A small multi-label audio tagger, trained from scratch.
Model: log mel input, arch conformer, norm layernorm, activation gelu, layers 14, width 192.
Data: trained on struck, bounced, scraped and rolled objects made by modal synthesis, 78125 training examples.
Rows from block 7, named by matrix and row number. Rows with one number belong to one neuron. Each number is 500 + 25 x the weight over its row's rms, rounded and kept within 0 to 999. All counts start at 0. Numbers have three digits each. After the name is the row's rms in percent of the matrix's.
# fc1: second MLP up (model.blocks.7.mlp.fc1.weight, 576x192), inputs 96-191
# fc2: second MLP down (model.blocks.7.mlp.fc2.weight, 192x576, transposed), outputs 96-191
fc1.141 102:508515498490446551483454514506495465479483501502469493492515506482445544463486480489469505507504469514533503492529456480539498480518490485483522489507473457508504441508541509500509474473485495478520482485525475489521463505493496514484479512476458499490521520509503531552505515477509523471
fc1.142 095:469517524463510522548530509523502483503521550530493457536508470546506536504503471495482492555501534524508517501494477526511502545465494500536489503535494528506484550504474521505508492482500477507489509529486517479500550542510526505501487499506538527486528526478545490490515496486505502465
fc1.143 096:455465531509493466509471529494517496493473501561481505559567529509491515504497542502510472523490524496538478514500438530543492493546512494530504500517471505483548508484516466523506488490528521522503472493510520524460489515534518492544530500501523550486487493489537520459496471489486506507
fc1.144 088:468525504527538529464505537560518483529474487486491525476468492478505495527486531492489430464487512499490503491516501484517489486522483504476500517509456500496490499525486461495491556529487508440498495486542509498506468539476501478503501516530492497517534543470502496482518512529490558527
fc1.145 098:456461495501496485468509483499471515519512468493504488490473491527506496540459485534453486450495524484489471485474491525498509563455481500482522488528441502499472505487498509472522487544504546471483468537524531498459501474547507511514493508515466507488516492484467500516530487484491464491
fc1.146 107:483537497494491504511521487522541511530480489490493531502536489478496477534504487547489472485477511515475462506489499518461485525529522495508485481508508539508495544499528489504464477515461532479477508499540515455524566496487524472499480497459488478471496490477499500476475497507506506485
fc1.147 106:496485517502513476503511496493517492537532579476498480484508491541467525484500450463518520513499510489531478504529534533501472474488498475516524484517549447493479530531466512519465497533503459519466540456513504488497511483507464482538528511453499474483502495465510455517479496528506481507
fc1.148 110:459494471498480531479490509483519548492523533545495512525497505509521486510550496498461494526456461476511468494508477512491502511498532477511533538516564508472512513485504540507478512467517473493511475528473479561522530553486509521486512553496519518514488492435488483474466555517488472457
fc1.149 093:523525539549480519473495530536517447538482504510507469514517519478551550467479464523531518490467517540510472470507469471509504528519512514499489550478481505495471497479491500490519511494505490486452530495503558476486491498507508502474510529494555532524531489514473495444528491494485491468
fc1.150 092:517496512526511483501526506505502477468511487551509505483511491471517508520494510506524486507504520551504464502485515508541489481503493466518495501563510490477528490466510502489442532527474505487537509510472506512462479507490478487515493516512514501514506499539516486445478523489494508496
fc1.151 078:494508499470492524505473480468427478504504521504475473495468482519470509528502541473464522478485461490506488468506506533540515526504504516502520541537508515514517486506494532519499517464497464485472521494546542455493518492529448520512490514496501495464468540440482471508488529510529492474
fc1.152 091:476516489471471478452472506463471445454481537497494518464508519532471494522510483531525478517522460553504511495441510503489473524479509479487504511504508498487503531472482504496508524510528527473447500484487530504454480525501460512507483480489507519494524444537511499520511540501517498502
fc1.153 109:458515511479482488535508502520485501520535552552526492523513467533475531516481533507494510495486533472489480465480505523518494507508478508495470456486516519489515518466513506524497527469494483485483518488500475556533486483513504533480527466492550531454498511512513493517487461496495483506
fc1.154 111:474506448500486510512515449474525519482478487503528528474514524553485491494471480476479492505479510458467524413486505491480504501541478486519474493522495480506508467497538463479480511468509489520505520515513520472492549468488509504497476494495485509486510506505506539497492499532494532435
fc1.155 096:538526506504519501467513496477490505525517443469502505466498548472477487505496478476509531511480529545507534515472524510502465479494502463511477465509502517497478511515498538553503497469493558471487508501469510550533527476481465469481482500545490470494498487464527485499504498504529473496
fc1.156 101:525468481465496494492464461546497511510553499482508490494509510532559490510519459508503491513510519521506526510469546509488504460495536458499469490487474524455473476448489504504520527484491557496517487517520497470497532469532482506531514505474513479493506490413503494445486498484452488523
fc1.157 094:493512501522492471504479528482490554484492537525491476497520502579501453485526533523479478517537475509470478487501526479475539527530472498533500522520462511502504509465482550474454529493506448555510498448517503448501486523470478435515472479504548533496501514515520513502492497496512452475
fc1.158 109:507516449520499495484480499493497472519506502516469467522515535496497509453515477551490479527500456464502469555468486524496477529494489535511497441517473482531512543486451534451470488503532500510474521513467523490474440506524487552527557512518528484504465511493513510488502494460503495411
fc1.159 087:521502519553486497497526482527513448530510497492468502549481510480486505495444489543521513491522513511515503494512481503494514489504478531504506521555460503483470451482507495524458483519484526504522518484512544545431484517489517492474471526484494449474486500526536495498514488512467520498
fc1.160 094:517505517507506483488500499512512482483528507528486567460476483509533518517496510449495540452481492543515451503476486481486507507507503485502492460486487494508491512492487518508467506492529510511505499510498479527514490554471480483492489463524552471507467463495489426523508513497496531497
fc1.161 117:504525472491487459501498492510507490510495530477520469504521546451509499525462507482542484518497502489505461472489499502546497487489520487505465513453554534477483455549509470513506507512531506538511493516476515488510509439537496522541491511480473509500545444485481457460488531472507517486
fc1.162 097:491485486505460495526514478539477464520532506507548473439491486481484519492507471486548448494522515476480522477475447471530508494482532460505496447505505492514468502499468506499495511481516488483513491482507503486438496509471528472485486509481553516494517511521504535479529494523507510482
fc1.163 103:463532485543535511533507488546521501515520488506474531500501494519498495476483534477508514481503558537515502489538485534486513462518521517488464468490524475516497468524448510500500519532521487506455509478527539564493503493512459515508485490483496488507514504487512504510498483546482495539
fc1.164 101:477462544423523519485511540441480511473488493469486485535479525504474509518512506500487472476497483521501509509513476468520483509517495499476481527483468491522516470496488480481480510532486526520490472535490466523488459530495498537496457519475501496470505531536493545486505491498502520493
fc1.165 103:526495498482525516509532486507462486486500474477485484499484493526482462532520507520471465464508518462473513514498468485540483545501517459537492477505509560549508446488538493505471479441513544506475476545522477481486480512535541494504496501451482499523512484503529493504548510527495536465
fc1.166 105:512516495510473549505478498547479503550546473490534502474533501526523503540512492486483503562506489503492447503467519488551520548479497532501482436484529501511495539461476492508518514463518507492505496466492525487510507516523479522514500515457548520498502532492469488462505490492527490499
fc1.167 101:512488493501505451465464470465527518478491547505509541507452504486532512475506485481524531501530489578506528480464443442510514541514495452519503436470484472455529491503502466500501496497496491454503507479455568525479534520486457491489500519511503510526469495507491471524517497504545486481
fc1.168 096:501495478487516492496499519492504493509522492545501491539540475496516502499540483543480464482439499508520476467501499469508507492461493542524505514475502539529466486489516488497508476530481536503498515509551492476459429498523510511509479464531507443480530519488506530490475456496532517506
fc1.169 096:479498539495493495487493485525442533508553543502504478477537526506548488544531550490514477490460534525494499469521509489492465501477493493478492508507471470549484487464519500483482491496498517486471522467437455492518485481490447488501491507534499477533476519512508502526523528511477496424
fc1.170 105:458512525495484502458526469504490494523527498496523514461530464508495474454510523481452444513557502507479473488487505476491511531520444500476489504524532558487496473524498536559529478509506518506501479516505522515533508457459457535445510505468501517470472434455486487510475496493484512520
fc1.171 097:512487553559502499519490467459508523546502490503471502498528519579515506518498519477482483513510532489534501451481498515468535502444488509483524490499534503501470498509463488507491522456488470435509485455480463493476454495513469502504480493531504482502528488441500517538542539537536508500
fc1.172 094:518496514477512449489475484523532500476533484515500504521492500480513489541509501521505491491507513503540488528474523440512516494508506473518479539479505494492476476514505479467524540470530467463506494462516526478498463520448548445521461515485515462520489496536512496498498492543508509516
fc1.173 110:505479508505486500493525491507496571466471480489481492529507502468507470471503532514508502528518532521473432503501509499473438505504476484478498474543484505466537530509518508527498508498515509497444521474463512510495544499534496497522472515509505496508519523467519450469518463509507472458
fc1.174 106:506474501534528483544507465484513505508513497513512502479546466472468498496506514499475485478496531500491492514540492485449460471485502494457546493507508462496519537516525494494500507454542508490505543489472463504484479477505513457477479538498523536500478512497521512525499490527500489503
fc1.175 103:474517525490522538501506483541516517534540467516517527447506466505482518476492511496479502529474476486513466509494520502447504506503496547505445472532502457500479522501504516527532525515519472506521551473487503482537532518523492493445511513524513493504465468492517536499493504518477507491
fc1.176 111:483496526524466468480506540538499506500527499482506516497499484516523474521514464470485445455492499511509511470494489469483455496433516455498474489501469515483522484494495503505508476480495458496556483495507457497458506528513513429527506470491481504507505504536531506487500445509480496532
fc1.177 102:543537448512460537496495497499516475520498499508497505509517520474488526554526494531489530509512464548509505531488523487509473512477501564524527506537509557495465518498506492494473484514468474496507506464478519482486505481548513499490486520469512447475528529524508533529493423524503505530
fc1.178 078:472489497544454553463511503507491515546481513446491509518500472459513465506488485523505522470454524486451520473485500510533477512496490516486510518536552497469532521451566510480509491465517491521505490542502487474460500512495466503502517486483499527500497487450514502453525503540474521476
fc1.179 098:497519524454464494506489490512520471524524500511489520478513535496488532510486473506471492504524566506495456508477516548486506481482503467481499549511523524459478559466461514459513466492487495482505524468509455450510504511468480459456476515509544528536524484495497495491503476525519508501
fc1.180 111:507548434489505522530527559508586525496526512472513527547523473511519451492518507508508524514521480539471472504503502494490482522538504540495518526517512492523513490488476496500492467494528474465496508498512479457481531468516508503500491452496489514514480556510483529477465527487500483470
fc1.181 089:495531515544500523465496487501456532516514527499504496489518474508487519534499540525522472522480468458514521499483515459515477503532539488487478457489513471512480525475444532494500507516458550537501535463485508503442503500511529495509486544518499483498477535503503484526478528466478506511
fc1.182 093:494483521511485452505489477523498518499461484484502494527495534535538504490494507508484485524491483523501478503478504490573445510524481470512513501534504500543485504455468505481499470520545466552545471516457519469458505524485523539507470497482498513500528520503496493545503508543474487475
fc1.183 099:506476534466501541476500468517554515518531498496460537487480479443488486461487492545477510518512500535489488477488514527513498481519506487467463471463506505458485530446485511518508488488444499515537498541461530538479502486531468486486548515524504535499527518473497476506474504493509498483
fc1.184 112:504525538462516448509508481482507502506514485485450498515534432495497495529515516515527473520475528452463491508490530521479533512521493503505508506528491492466510537505492459489518523483558473513519499462495505514483513481492493476477521510523522518483508514540503504553505522528486516458
fc1.185 114:500505472481484521501468474522515488506501480516488505488506494503486481472486520485486516485493505518468489490479505524515498550536530505489481491490492523491494503493459483489517519502509534490487491514477512443512526512489514517535445488492496518515518477499539499465501479479480462518
fc1.186 094:465502506470508487490513498479490508514452536443517536509481518500518470502501520488478502511513444510513509475517492499497509514492508459479512495496493496524492467526493517534497500490513514535494513481464493485497449499500503518482501438552575515456527528514488545510518458488506521512
fc1.187 105:501489513485485488482493508485499540512486484492518519526505476485526492475448480496504489500507528558488489507545510508496509508558472498517533524486508506493500516507460525452487521518443480504476503498516455547468492537498479484540473499507508500525532514538485548539507500466535516497
fc1.188 100:489540468513470469497504470546506516544530484499483423466505492500535488517497502509487494500528516504488527541501526474539546506466547459449527534477463525517504521492468500545511510478529498510490514521501494514500476526485471538496498472500532524460515495481521486488511456529525468510
fc1.189 090:491534524494480506505476505525508516490480512517471455524502467467485488514512520503532490514536525470500515488512520505498510532445518547503509508482475534502490530490533525452483532470471521484556467494503462512507466509507499471511509444486478521490549502472484451531533480540532513500
fc1.190 090:466518496477518486509498515480528515524523468476496510501541452497484521524462487483487488490485526516537499448509519514519507486499489544521512482481463530483534528496499550537483518508481527534484472487497448494483524510533466505465459521488439541517477511491506482525485516517504461507
fc1.191 100:435560484549500521517442515530484517473489538467506501497492516518503481505495455467455494493486529522485528502466485506514481523502501483488534492502524518479516501493504549512474506556463516503512489451506476506505500503534433504482500535503492506522498499475526539480481540504474478473
fc1.192 090:464472491506514480464447506461500469544509492496490500526519503522497499552504509516497528514471491557503479517490522505515517526481491492520516472513539489496518479552476491513503519535417494471512521476537535526467522479503541490502491538496501490458497509515524506474539518500501474532
fc1.193 109:495531487509496529483479488529519534493545493513468481529495517500466525512489503467464478483491530564474457468548477531472453540493474519511524536530480515492513508507497544515503485490482470540482484524506482498509470465455485486456538527502501475430499522550487499494479479491491495479
fc1.194 122:526478531516490506518503533427548506519507519506470525478487472515481496538526488517488477493499471474474541499514484487547488509489519477505518531441505478521513511521504494512467486487494495490493527455541495515559496490493487458555491505516525485486519488509509493486543488493508504472
fc1.195 100:471552535493478516485507500557458500522499524505473498522494493513511509530512512473472505466504480483443510479482516488543462484547464497476518482540509508511518489490487483497471452503541543482506518493461481470509487494473498511496526480525459506523518484462474466500490520493510499473
fc1.196 092:496487489520506491502489502461553569489481524502478513523517447510456490524462431496504465516493469536482479489498484431490505511508510512466534491514462496493467561471517561512508564485504483476534519515503485506486478464506458435512473525458489478476553497533504512504513518505534457490
fc1.197 094:554495480516510517514478487526499486516526529505529494512494530501500494510461526475525470482515497514471488504458562520516509505491524478472501516535487508523533511505558506479528481491498498509465496504485513531479436547486509464515489490479534546525478495512476478510529536485451496484
fc1.198 106:489516501483531492503531505508476550503523478483566448519463486493527504500553508489460492460491506498507495521531472558489518508485517492517514503524536541513552497540468482463478474509496482491511463512512540478487509489473550497470555511494506516513540539539503497513502549501523512557
fc1.199 112:490478505523505487472483507516519488487509490556482490475452484523541502512505505524452500498464538472484532495504485508536505523512491473525491523493464481504524504555508555507473542535495491484562508557485484474512526503528480502484514538514523514484473480483476484561504474502502513488
fc1.200 127:452500519471525530522513477534524519478490529498504514493509517498514551472492533512454468539513508490517518494471482512494502547447504464503534522483566486515529503497468474474476499555499531525454532507527520542533547506490540533485513528518525490524506541464519474488485501523496485546
fc1.201 090:485512515473501522501502437558488473535495524505522501531490488520464501458482448490503518477496527525497471458495510505504539483488555516512479508502523528537481537480519532517501462490551506469535482531478534492487507522504528467504541490497504489488517486448503515527485474444463475480
fc1.202 118:509447518460523473462484533489487514512519527485467470489503556476501495501510508536465519535520500521452491493523468546506479486519511517508475511481512523484504515527544483515450478562478501498483501483466475462531469505543496496519550512503478484515508481488473469490520487488525499454
fc1.203 098:496493492495497543479463536505534493485495503512489508475469454525523546493488502491484523460517460502512436551527512443502519483505517522481514511478510474476495532504474539468497503544479470505516480505508553463497535522566524490471521532516508508434525486503483526522516496489540488481
fc1.204 088:495472512532467520487545476468517530524500520435502543499553515513482495537507480518489503488490495492461505474471493488484502470476526517482523532497503471488442499517480500509520533512542492502550508485522511515508489509541449461528517515502507484506453507502542534469498490502521478503
fc1.205 111:512535504473463505499473464458498476489463484464485477529464461498464521504517491507491506495504462502517534520515527500522504504489475486512461495498527517540486527521504532507511469512497508507527479464547513502467479504463559499451508501458524486465476464479480550515479479471561476522
fc1.206 089:515540481485487501543516513465484458497494527496497479563493522556488542519479456510512494509543500534490513452514482533498504482490534508494483467509506479505532523513479477493490530497549464479520517494445535516514502509486499503505504527497565514485541505500444496494482548475454454510
fc1.207 115:497517521524501476455488509486503490520494508515455525517507469495498485549514497531529483493483521431505468444533514510507471484483497483570489490509486463501490491465516511487506505466525484493539524472459466522497472496487490495515485470440515495519517469534488456497513485492444476484
fc1.208 111:498515493515513505507528484466484480540501469559486540486474490499491478511459487543539506524514517469497477477494486522475483475511481485484495536512497522477516520504503456501526545486490508461489488469520519508504526493502481495488506525483502492528478517509543503535473480538515498518
fc2.141 087:494481504496484492536491476534496535438477498504501499505477531514462461500486482481517458507525481472514504510492540521485553456497499528505501470501518470540482507521445483478500502551501520524496498481470530524529504484471502488498502489536519514488496474441517497519517453547443500491
fc2.142 083:477486514515543530480517484464527501482515466466475522508498484515489517477459502526468548473499507515517495494549466472482548546498473521505544481517472543470494518493484565558517466457480473513507493513504531484484481526463524509524529477482531507480527538474497508539511498508498515543
fc2.143 078:518488508470490458489499513497512469502526482503527495520534500446486457516552489490456511535492489498515493492459504498511467546507481532527475453500518457501533485509501525523513522512528496481536456512504524518469505486548529498560530464496475504479493527517511528523504484467524505490
fc2.144 092:510522513517458446496455485442476514461489508516538488525514493527516480515465496494516542517543493463484516496496503548530485523478524493522503485522513444472495534506492563510509436480502457523503485521493510478478535464552478488514497495480476496500472490511493496530470488496504481492
fc2.145 086:547500495526525515491465494536542480449465526506476505499476502528466467487532474488484477486537500503510512458497437512488530436502540511494500527474508490475518547519479482509481449505495468525500486480499465485476498489464465456471520520464507512514486452533495510492501490501469515459
fc2.146 113:516489492508524492487497504478449494479523525486509488505437510501519493504489502457488545529523489507520534505500507481514502489474483506453518494489496445507504473488459512498537504509524477537526480501478514558457442506526495531476531502569529516523511507503493486526509502470484494515
fc2.147 117:518511471497478515497464490498517516486460421502503522497475531469525487521479526539480472495502496521470525503486450500486522538516498510481488513491478570509520492478512497476500493460527515495507494531470513518523489519490535530474487474551502532517487507512494515493529518478491524490
fc2.148 113:539505538524510486538536467508474466511477474463514487494503500486513527479446520488544517457545524521500505500501510470534484471505466523515464468495456506519478494522517477473502504531482545510494521468544522442480477486526496484509490447486493502473505487549518493538522453482517515529
fc2.149 096:509538472570504510497477510511498498496480453523481484516497470533485475548469486486495528495500488504507489461499478502518525515500438489520486474502482459494496514488470501529454480513501526494537504473454519490494548490466498539477504509494535486467516511449444447504489482493476520499
fc2.150 080:522497525490548520525542495475530515445502532552510556453520491533519506462479507475526526524494472470526470514509461513511525478495489492500453525492487454483530495502496482512470476516486478491478527527528479488504485506506501491517469556515513453486531485487542543514489493562490536501
fc2.151 084:512490499429475461477487493541538552468513437498499523475551506482530521480489522523527485542525512479492476522531502450495473524515515506537529485505499558519493522468454470506482568519487500526530495513515484516487501506499493491465474518539494518517508467508521498455481471497492471551
fc2.152 087:492533450479511493555497449488534473514455532487490521487511573456467515497499513461512519482515521523513532480479512531473506515508494506517517518484502444538462507461487535519527528518500492496494521519509546492497500484487507483476482515481509442481507469476516493535500521508505534461
fc2.153 111:538487488534534514449495488492532519484464455472460501494476554508535485490501467486528479508509486538520514528506492504493505502498522500517523520516495486535498500513486490474512484513532514513534470528481516448478547500472497472517474518541440485524504503526497499501527525526492524480
fc2.154 118:513476547501484483489476521520472488522503494493455472523506460435501472493528534483505514481516487549545457564501487496546489491448532504472509507472509520507477528483476507519528472520495505468487462496470510508499461542523503499476505483510508481520500480490486475507485491482488462560
fc2.155 115:476468480478473504525497504527516486484476545541513483513485461529513526492524519512477492484508486481485480490543469480499505543520492515498531533458507488500504487487481482452492506536503457527504500472517492473461476510514515522513516513451507537475490521539480524508512502462443518492
fc2.156 100:477547484510481497492533509459511517501462524498478518512484479491468492498455520514504501506507487505503515483514471497522472559486476541476537517490481478562507517551502525488507463498512458498491521512503478518503441538499517511466488538531478486471479521561526506523538518539542478463
fc2.157 082:560509475505534520517513495482513501471517477530510522497464529470484502511467547486513486489494533502567479503492485542472446456511524534482496489495481509487515493488516453520548453514528527488505492550474490524502523505536508502503518514487484472506524523484532499482545475540486551504
fc2.158 114:520492530479484507509494508527496541486482477480527536477493463481505512546486505429527511472464534532504530455509529471518495488509520466515512550479517520470492473503507487533527517512455498508519501490547492504499575514453496443496449479473452561496527499496461478485514496510504510585
fc2.159 086:494466498511525531477518497483489500528488458549500484511505458479532474485515558518496486541531510486537511485482482515534492490472436540491529517515451507486520439467497513518441472500514501502511490518527434472490503543493551544515482505480463438519496485488520522487483458477484499461
fc2.160 090:503515473501485514512500530466516549515472486500501434518505504526512500511481487574515469504504522475480516461524505522498477477488516481503472519521498497476483476525490503485512490513505490463499543496520518498474519466492513517490472555463485543479530514509520536488496490531511445524
fc2.161 123:494479516527499537515499516491507525487502471523503536496502430543475510504501478518465517496492491508509509545501509504472534516517488500518510488506446464535487546464496512488480456515505534469487516479518488504492499547459487498468517470535558502481436533513517546531520468505505516496
fc2.162 099:496514498508549493499498524478524523499520473493474522534469523511534481483486529512483541502486485483478520511499510503482499503505473511483497510467479502511527481532553485476544521505486492504474513535470492520520495502560485488506506467508446470514493458508507482502463522494532474497
fc2.163 108:512461503464459502485461512486493536492502508502527484480493495502496489529482472515529503503488452487490489519468523465532489526474465498518531516518491509482483515492544490494495478482455493503536496517485486442529504507474524506515503474513511509509479489518501484505504516441520485448
fc2.164 110:518505453510467468478495478546536463529526507526506489460503523500543518479484505526509520503529543483480505498496538518481505498483469501510535451523539516475501514527479504507520506493504473500516527501482530442505544429499483448473495471535484505505475462486450461504504487515520496487
fc2.165 125:470503493501498506487468530503549485490538529514538535481547515467526544485495484489511526536483501530521486508489546524457534484493488536467518519492523447463481541508450515510528550529493468494535534468476512507502533463472459511470488502530507493491479497485462502470444478485497465527
fc2.166 113:501488504489514468499517519456542519463478554513452510521480486481468512489490523489517496443494516514514531503518475502438483478496511480485515565515465515511507503534518486514491495558508537514507516544485472510482493504476520499510494482550470497486508485496539520529509492499497506491
fc2.167 098:502508470502499513512543529518481499514528457513477462524535489499475517503488538465459487476450507450500494499528516536498492443484530554479503535529489572526465497516491523483495500486516499538506484517502437491540457497495522492496509499507474497463512496498519533507513513503497508520
fc2.168 086:514531469513486513483495496529499507502436496525442517524505477455533466500543510495467516500449463485514486525498520525525462497489472465568501527445516497494505505498495486476548504500532519481547519513462488504509511493525537504540489512483527482505474521455463529516495460543497449513
fc2.169 092:496507509537512524465494491521484478504506478473473482509516510479465454523486554507526525471468494499494475470482455503524483512486504496475503510518504460532489486481510523502500480496532492478512532553500521479533498500495499477538487445467530470487517526494469515511494521505555491486
fc2.170 113:516484505483506507550500509495508476469487524497510478546473546492523521545493484505532583529470485541468518508531487516496498461532530500505485518490497446539485539514511477450506524518486491507519513514509477500472500536516545486540485532546506478537516566540507539509519496541519475493
fc2.171 096:499488465497488543440515480548495508505470503480484544521525532491512461512504486491486560463494509553483535518441493456495504502507452495483531512514468455505536506503431464485485457512493477507468509506510519514466504519566544498523522548514481516525532453505483501520523516454510506501
fc2.172 086:539507497520551487463503487503450451503526477476512491508485528498483452484473503464505445474536545512513484473452479533487463541515506482522466519473493487488528482538532513472524505501485496491524484540475544481467493504481516449465525501538511468462494570491473525495433481487506466479
fc2.173 116:500508508462502491499463495495517452520511547519503467483472498526482518511476464489502504462486459489523543482500484498510533496500501519499514503437482477527467458481483480476507488530507493500542467525516478469479450498470493493473531469491498502482472489530465538525484521494477542534
fc2.174 116:495527513483498511471486515517488490464490516514484523543481524521534502524492505509529504528497488483504501514503515523559548513509518504536460492513490536508478486477471503510519494564482504480499467500560539507514527513525485546531511470482501449488531486500477498492514515495493510510
fc2.175 117:518493441508477450504519485460486515477466533477510457547500539496523486509507485515521487493508517524487522489499517497549503488495497433501512505430485510509518452517493463475500460496473509471480449529508473521470447484484514520527462495475496515492507523482476479523485512472521509516
fc2.176 119:528506459483539521489515467462501490490490483511467470496487505500481492477508551507513530549512483471473474526494494540506514506561468533487524492513532488503468511512472502504504517500518527501464521505508535498558491465487485547476500521502517496497494483463486486517515528466531487471
fc2.177 092:487523508487546513478498486499472491520517452490493485531510502476523505501517495485494482527525520493465541533481527508521511497467479453496519447499493499534514518482537534519449451510457537500488534483521495505474493510517501563523518480470532516506486503513486473497504450508499460535
fc2.178 084:526509484483535461488515495460467521452527483513486487487491532485492558510529510516499510484518406517527530514527506499471490517485506541535512492487470490507515512538488498547518490524504472486477522521519505520508456484498505494518513520505503507487511491559468503515502482494514493444
fc2.179 087:508482466529545488521446504482512534509496564527480525527484532518490506516500471489520494476554491532502499476481473491494514523494481493458494558516499512506543474511548551515486484480486512505506482503537494479493542535494503496496467539471539472518529537527462498460478552488496528485
fc2.180 123:491458554524516480497489439461452511517461471520501457463483512490480550519478492479480476481458516455531489500498518502523508501479491481508480482492510503457476514532527494496527516518498533526506476499458522550509479537491483480501491536514505511465517453517524467529542487505517535513
fc2.181 079:507518488506511484472535547489481494505522503503456549458510543508457505514491485499524506481493481511470451496473473488501484483446510476510532528517504499523507488498450438473499472485539518479488521491508506481497518511540507523507472520499517514503502525494456499531533501530492434504
fc2.182 088:536462499508497476479509529456568464513476484494505489543500480482523486526526493502521503461495484525503506491487496494478496533500450501501503522511469488467500489464529514531504475543510470564529478507500460503489474523496517539509473525499573508498502505462487503540493496487527476523
fc2.183 109:502533465515509461502510511465451513500465504495528447513530517554485518527508514451509485478480484490539502516526485473488525510496486534508525525531492512525518482543531503499486528486545502479472492462535482454540511517480527489522450489493495483490484495541497527487522504478475533527
fc2.184 114:520503459529497539482454518514489492498468542507546500491495561496504491469506482487444534486516474557529501501506482470539474502498501511482492501460516485525463476515535523517517467519468514470476500523503517499488478512515510537507486509470488485518471484457488499441516481481503493529
fc2.185 118:527510531505517483500507517516483508502518530483527507499510526516509490535513477505534490521512474495506487515533492459458485460466478507512500507519523487525462497500522513520477495486505477532483504489510476551504480490530494451463549491496502481506490538502475514516496557503519529486
fc2.186 079:477493494548542490515461519591509501479501484499504483492521531476494542461486482535502499537535522523497492512451533505472492471464478514510498497545505512543521528496494498484470474509514484531518481489517500496474555500472506493491516507456462512461439454441516487511507496487503469495
fc2.187 110:508524496501524490511523497542517466497522505518471491470492535536497496509553535498491507488483464482536489510497504468524488491459520491506484475510507489536500474527530492492535493491528537526521469514485550457528488461471527528469529477502501501469453492491519487470483504543470465529
fc2.188 111:504476503493520494488522504465491485457468480500525560537469496486455512458493484493509504504491502497509486444495474517467469504538474534564493476520538462517476478491504507480508514507489503502497466481505501507483513480512532464499504515538487490535485514513481496521510539461468518489
fc2.189 093:542497501449519517489495478511489479541540489484494517451505488508538515496490495505422460501494477504527465532507475524537508494560476507488494491530487471508520517530505475539523502553558474510511505507509497496508539474495496496464487554510520513504477480538492561483461512478507486509
fc2.190 085:512462515521516464473488487506478459495476490491534477528475493527512478516497504518490501498507533521519511521484470443495486558475540484515496475507507499520483483503487504476525493483520541449503525512413512489513487497527531493480490514468493465512477498534490471466517458469455527526
fc2.191 086:523447514454518488490512484460495501499459489518483474519478538489465494511517539502506488529502480504524452534535562483486482480479517508522532519486492521542486460525478468462492508477525505468515509536502528520500499472488540507507495481463479500460486472511475492521546520472534491486
fc2.192 101:534508523495493524564570486545492539489496490505528497482510513478502498464509507514483478500538516438492560470527484533506495465500491507495519494510472529510501494477515545485475494485580476560518467521470494495530514511503508520492512486522518490536501517516493508539520500500500488473
fc2.193 119:525453511482505462501510523491474471512468492484514517469490479481546501504493487541556484490511445407517524559459500478512535459506536470494507487493516510497496482488507453468513530502535476503530514496488481498499543527517499520558453472498486501533492497447499501495519520472514491535
fc2.194 138:472515465490503477487514449567477507499493472489533485512526514501509510473480530472503547493518538527539453502502505516475524490513482515508482476539496543502471483491508501479528503523508497501497472543458507484441499525516523540434529511484479520504488514488474511542461516500497496521
fc2.195 109:533449498497523505525492502460537508480504507513547504491484500476494454487485471521513474520492510537531474527528501541491537519455517491519485504486497487498478498524528535514526565501462466520508486502521505539487502499515492494512465508483533470482451521506516516473505467537499479508
fc2.196 086:514493489516500481472525513440483496497507491525507482491510506535535472522524521531508499504540461493533498501520516505540537492529498469490518546493510516505495514534468504543516481539464520494496508465526510539513529499485528507536471468474516504511486483522532496488457485530505495409
fc2.197 080:499471524472521435527484579527512456473514515483500508490493523451522510534535493570493489476483500480479506520493457485506452516487474491511466556497477491481504522519490510531512516552500522489534492480480491515531521473527520514521506501480506505470471483497502515477525561513472492575
fc2.198 110:545491504513457513498476497516548428509480521517463527500535518516488491493444507493560486541505522489481513515484553456524477482493509491494521521466475468514483499461509506527518518485496493516531536492486445510510536486513492494539444469509489494506464477463476534493482481514484488510
fc2.199 125:473518505468508547520534488468472526516489531442509501523549517477447492476504515470523477483534458515495471494478478481440486484482476515495516469516522516511482499483490457487510468463487520529429475488478523505485466482454514498512476480498464471481489513532500542437490512521479472508
fc2.200 136:539505473512481463478484520466462506532505459501510475506467474512472444513496474483538524453487471504500466475513510481503491433536495531491442479527440513481510489487526500527524515444498465464521476487479469456479481497512470483516478480482493502499490456539490541515496510472483500454
fc2.201 088:506478492470491510510541499495478523504505477538444496472518512531437478457531489496523531511498549525539504521466496529456526507512510534481495478510501491528445537490509556521493490502441514541485527513515468514492497488494477549524513454497531487514529472486530510511513473500497485481
fc2.202 103:463544494502446513500526458537503486503504469505550517508505428515501507500488497449519439473514499476541477484490502457519524539447495505467487478533502483521489495511432511488547497414496506516486516543509496510500483502467515519483462482496489489480482512527517516488494522496477496535
fc2.203 075:508524485556514479494521489537501495505486491513459497508514495524496497493537486494505496514477470490547492441468474534485547497491449514490481520558531494456437498472472527521510506488486515528524462483490464483517514489498536470490520513510501452466552534461538486487553493480521474464
fc2.204 084:526510495501554508476481512498465446524497449505521480527461511475519456480499492514451475508496501501519492515509523499533549555552493473524445453514493502504547494512523525492480469528479502526495515486485513479503466527476543512510496505514504489473512507474472466540516502510511532466
fc2.205 119:477491489514558504493526539526500524493529508532518527492510526492555490512499487507511500505504525498462474478478506498464503514535519517472524482497475474450510473483487458485510524476514483502497520535444484473515496489507412519552516493536489521520494510509518468512503517524456509466
fc2.206 083:482525489522512478506548503463457467486450466518532517481496498520505510553501530526494504487498487521495508493516475533506485465529494524527513489486497493489477519494531493497476485498497522519557507571512505515578483493499490447506516567495528504534531538500529487560461517476508499489
fc2.207 090:515534498521501484519498448509526492478525490466500543474517497497494478495448464463499496523445479506505524486453515466478530470499518487520530507496500504478480472488494481526470551493494527533535511502530497537462481502477506490473501488545466520560488492532499490499471528493516499499
fc2.208 113:487481490473487519521494504522501539490484541449519470543533530506502519478514497470477521488484494558492535528502507464526521547493500524534512476484510499549490492488506543499462462510508497549531502540477495502510483519518511501525512461507495527494526477509479517489529512486473501498